python train.py --encoder_arch="inception" --model="image captioner" --dataset="scattered letters and digits in many colours" --train_examples=48750 --image_size=40 --crop_scale_min=0.8 --horizontal_flip=false --translate=0.06 --tokenizer="word" --vocab_size=53 --encoder_norm="batchnorm" --encoder_activation="silu" --encoder_depths=[3, 4, 5, 3] --encoder_kernel_size=3 --encoder_stem="deep" --encoder_widths=[128, 192, 288, 432] --fusion="cross_attention" --decoder_width=128 --decoder_layers=6 --decoder_norm="layernorm" --decoder_norm_position="pre" --decoder_activation="star_relu" --decoder_mlp_ratio=4 --decoder_head_dim=64 --decoder_fused_qkv=false --decoder_bias="qkv" --decoder_qk_norm=true --decoder_layer_scale_init=0.01 --decoder_parallel_block=false --decoder_dropout=0.1 --decoder_inner_norm=false --decoder_positions="rope" --decoder_cross_attention_every=1 --decoder_tie_embeddings=true --init="torch_default" --residual_init="none" --optimizer="adamw" --lr=0.0013 --beta1=0.9 --beta2=0.98 --eps=1e-08 --grad_clip=0.5 --steps=6700 --batch_size=128 --epochs=17.6 --lr_schedule="cosine" --final_lr_fraction=0.05 --warmup_steps=330 --weight_decay=0.2
Rows from block 12 of the image encoder of a small image captioner, named by matrix and row number. Each number is 128 + 24 x the weight over its row's rms, rounded and kept within 0 to 255. All counts start at 0.
After each channel's rows are labels from the 100 images, of 14976, where the channel reaches its highest value: "colour at peak" is the nearest of a few named colours to the mean colour under the peak. Only what is clearly more common there than usual is listed. The data: scattered letters and digits in many colours. In brackets: how many of the 100, against the usual share in percent.
# r30: branch 2 reduce pointwise conv (encoder.blocks.12.r3.0.weight, 108x288x1x1), inputs 216-287

r30.0 [126 135 130 113 134 119 110 133 149 132 104 130 109 119 126 121 120 138 137 132 121 127 118 111 145 143 138 133 132 128 148 110 135 134 123 123 137 138 109 117 140  97 108 110 150 127 125  98 122 104  91 142 114 133  93 118  97 153 100 153  83 103  93 132 163  95 136 115 130 118 122 104]
colour at peak: white (63 vs 24.6)

r30.83 [118 114 133 133 152 130 131 122 132 148 111 117 133 109 136 140 111 129 125 128 132 120 126 104 137 141 135 122 114 137 130 108 138 115 109 130 120 124 124 120 123 121 109 122 142 127 148 106 104 121 112 120 126 113 123 114 130 148 117 161 112 111 112 117 138 113 127 121 141 129 119 102]
colour at peak: white (59 vs 24.6)

r30.59 [129 119 127 142 131 120 123 149 144 137 130 141 129 129 119 136 148 129 124 135 133 121 140 127 135 144 150 133 140 122 159 138 144 126 123 132 140 165 104 109 140  91  87 104 152 126 146  65 130 110  80 134 115 135  78 125  89 145  85 163  91  91  84 156 176 104 145 121 124 117 133 109]
colour at peak: black (77 vs 35.5)

r30.5 [113 130 138 124 130 142 118 134 129 134 130 141 139 131 121 122 115 132 131 134 137 129 108 116 155 136 155 142 110 127 150 135 132 115 120 138 120 165  86 107 138 110  85  93 152 115 151  91 112  96  86 124 116 110  93 122 112 155  99 146  71  83  79 144 172 110 117 137 130  98 111  89]
colour at peak: black (77 vs 35.5)

r30.79 [108 126 114 131 154 124 120 135 134 139 119 127 117 111 139 131 135 156 118 134 126 139 127 128 157 152 140 148 119 134 162 129 140 121 109 138 122 115 122 102 138 116 121 110 154 140 136 110 105 115 116 128 117 124 115 138 101 144 107 166 106 106 111 128 152 112 110 132 136 105 111  96]
colour at peak: white (66 vs 24.6)

r30.41 [114 134 126 131 142 140 144 142 142 145 115 151 123 141 129 141 121 124 123 134 141 134 112 121 143 153 142 145 133 124 149 142 127 145 127 145 136 173 103  88 155 110  78  96 142 126 166  79 101 118  85 148 117 111  95 123  88 169  95 156  89  79  88 147 171  96 121 130 119 102 122  94]
colour at peak: black (66 vs 35.5)

r30.107 [115 115 130 118 134 138 122 141 141 153 110 132 112 126 139 142 121 150 138 119 145 135 123 125 141 143 123 136 115 125 131 106 126 138 124 121 140 142 107 103 129  95  94 124 137 129 132 126 117 112  91 116 123 118 113 131  99 141 106 162 110  89  99 131 141  97 114 109 126 106 118 115]
colour at peak: white (62 vs 24.6)

r30.26 [129 115 138 136 137 141 133 130 135 145 105 123 124 129 128 144 115 142 137 120 135 127 127 118 148 117 128 135 133 115 151 115 125 115 115 119 131 136 101  90 145 113  95  96 139 131 131 108 105 122 104 126 125 122 111 130 123 139 106 164 111 111  94 136 143  99 104 123 139 115 127 114]
colour at peak: white (64 vs 24.6)

r30.63 [120 129 132 119 153 113 132 128 127 147 118 127 111 118 114 130 124 144 137 142 143 129 132 122 149 140 130 133 116 129 156 127 131 132 128 131 117 132 118  82 131  98  87 111 152 116 159 113 107 111  90 124 138 128  92 119  90 167  94 165 101  93 110 135 165  99 125 105 137 101 110  91]
colour at peak: white (59 vs 24.6)

r30.13 [116 143 151 160 116 137 139 135 141 135 114 132 116  89 109 116 124 129 133 126 153 123 144 156 158 147 127 141  99 140 136 126 135 119 107 132 129 111 137 129 112 130 127 123  89 138 105 142 134 142 134 103  95 123 144 102 142  87 136 118 123 136 134 119  95 132 120 132 105 120 103 142]
colour at peak: brown (40 vs 14.3)

r30.34 [107 120 126 124 140 131 126 133 122 124 110 132 124 127 132 144 127 142 117 119 133 131 121  93 150 135 120 122 135 148 148 119 111 133 114 135 140 129 112 107 135 109 115 117 119 111 146  89 130 131 101 129 116 125 127 110 111 126 114 135  87 131 110 124 134 119 139 125 119 125 131 127]
colour at peak: black (67 vs 35.5)

r30.93 [131 126 132 135 148 124 127 141 126 137 105 144 128 135 130 130 119 126 125 130 143 124 121 104 139 124 139 139 117 138 130 107 115 138 114 126 132 148 114  87 150 115  95  93 143 120 155 113 103  99  95 139 114 122  97 129  99 141  83 162  86  95 108 127 159  94 120 110 135 102 106  91]
colour at peak: black (65 vs 35.5)

r30.43 [ 98 130 145 140 130 139 114 143 134 161 114 141 120  85 140 142  99 143 129 108 155 107  99 122 158 134 117 143 104 159 127 106 140  96  89 114 105  97 142 148 116 146 129 136 102 137  91 126 144 138 120 113 111 109 131 102 135  99 149 122 144 146 132 132  70 147 126 116 125 144 108 148]
colour at peak: black (74 vs 35.5)

r30.14 [118 112 120 100 120  97  82 129  93 120  79 113 106 109 122 111 139 119 110 111 120 145 164 140 105  95 106 125 121  67 112  91 114 106 114 123 107 115 111 121 147 111 101 100 129 132 129 116 114 122 120 170 123 109 116 111 112 129 120 119 108 105 104 110 104 104 126 141 109 112 117 119]
colour at peak: brown (32 vs 14.3)

r30.12 [118 130 118 124 110 123 106 121 130 134 114 124 124  86 107 112 119 112 139 100 139 113 120 107 129 125 147 130 111  85 136  98 135 105 109 101 123 115  69 102 133  76  98 111 120 139 126 101 127  93  96 119 123 126  92 109  95 118  75 161 106  95  87 134 119  75 132 103 131  72 133 124]
colour at peak: pink (56 vs 23.7); grey (27 vs 1.7)

r30.52 [122 136 113 115 145  95 100 126 125 133 111 115 120 123  99 110 118 108 137 110 152 116 123 122 141 124 127 108 118 104 129 125 116 106 108 136 108 124 116 105 137 108 106  99 126  98 141 100 116 125 102 130 114 104 123  85 127 145 113 137 113 131 126 120 154  94 129 122 132  98 118  95]
colour at peak: black (74 vs 35.5)

r30.38 [100 129 137 133 125 135 124 114 120 129 140 145 124 102 125 129 101 166 136 111 138 101 107 121 141 139 132 128 134 128 116 118 120 113 127 126 107 115 143 113 120 128 136 137 143 166 124 120 117 108 127 114 111 136 145 113 139 135 125 163 126 130 140 140 111 113  86 145 135 133 132 145]
colour at peak: pink (55 vs 23.7)

r30.29 [119 128 132 145 132 153 115 135 117 111  93 128 143 112 127 146 107 137 134 126 144 122  98 100 136 125 108 123 116 150 123 118 135 118 122 123 138 145 110 131 137 129 111 117 136 110 133  90 132 129  92 135 108 119 120 138 111 138 118 157 107 118 112 137 141 112 130 140 109 129 103 112]
colour at peak: black (78 vs 35.5)

r30.68 [132 118 128 112 113  95  74 116  85 120  86 114 104  99 117 115 142 124 103 110 105 138 157 152 118 113 106 104 122  80 110  61  90 114 111  94 104  99 120 102 133 122 122 116 121 125 111 110 108 117 110 153 130  81 109 123 118 106 106  83 112 101 120  90 103 119 119 138 110 113 113 121]
colour at peak: brown (57 vs 14.3)

r30.42 [114 104 130 129 121 148 109 109 115 139 123 132 128 129 112 149 121 141 123 124 133 133 103 101 146 122 118 140 137 131 136 128 135 118 135 124 126 100 121 114 122 136 142 127 113 145 111 112 133 126 109 111 122 122 121 134 119 132 123 150 129 133 115 118 117 127 128 122 126 134 126 117]
colour at peak: white (60 vs 24.6)

r30.22 [118 146 121  93 154  90 145 163  92 158 138 154  99  98 141 112 102 129  94 150 133 136 134 135 159 157 112 162 106 109 126 123 102 111  94 130 116 119 126 137 110 133 138 132 126 137 121 140 134 157 149  95 115 115 117 103 124 116 138 165 123 154 142 103  86 135 125 121 122 128 102 133]
colour at peak: pink (48 vs 23.7)

r30.25 [113 138 144 140 121 124 137 129 127 123 133 137 119 131 127 139 115 139 119 131 125 128 141 111 135 128 130 130 103 134 129 109 112 108 121 133 163 129 131 151 119 130 121 152 140 170 141 147 147 125 156  84 101 141 127 118 134 139 135 168 143 161 139 159 107 138 150 120 100 130  97 155]
colour at peak: pink (48 vs 23.7)

r30.19 [116 136 119 118 144 119 111 118 144 132 111 123 107 126 113 113 134 146 131 133 130 126 111 104 135 138 146 133 130 129 144 128 139 115 114 141 123 128  83 111 129 109  87 101 151 125 129  95 110 118  68 139 117 114 105 116  88 131 100 155  82  82 100 141 157 103 123 118 133  92 127  95]
colour at peak: white (57 vs 24.6)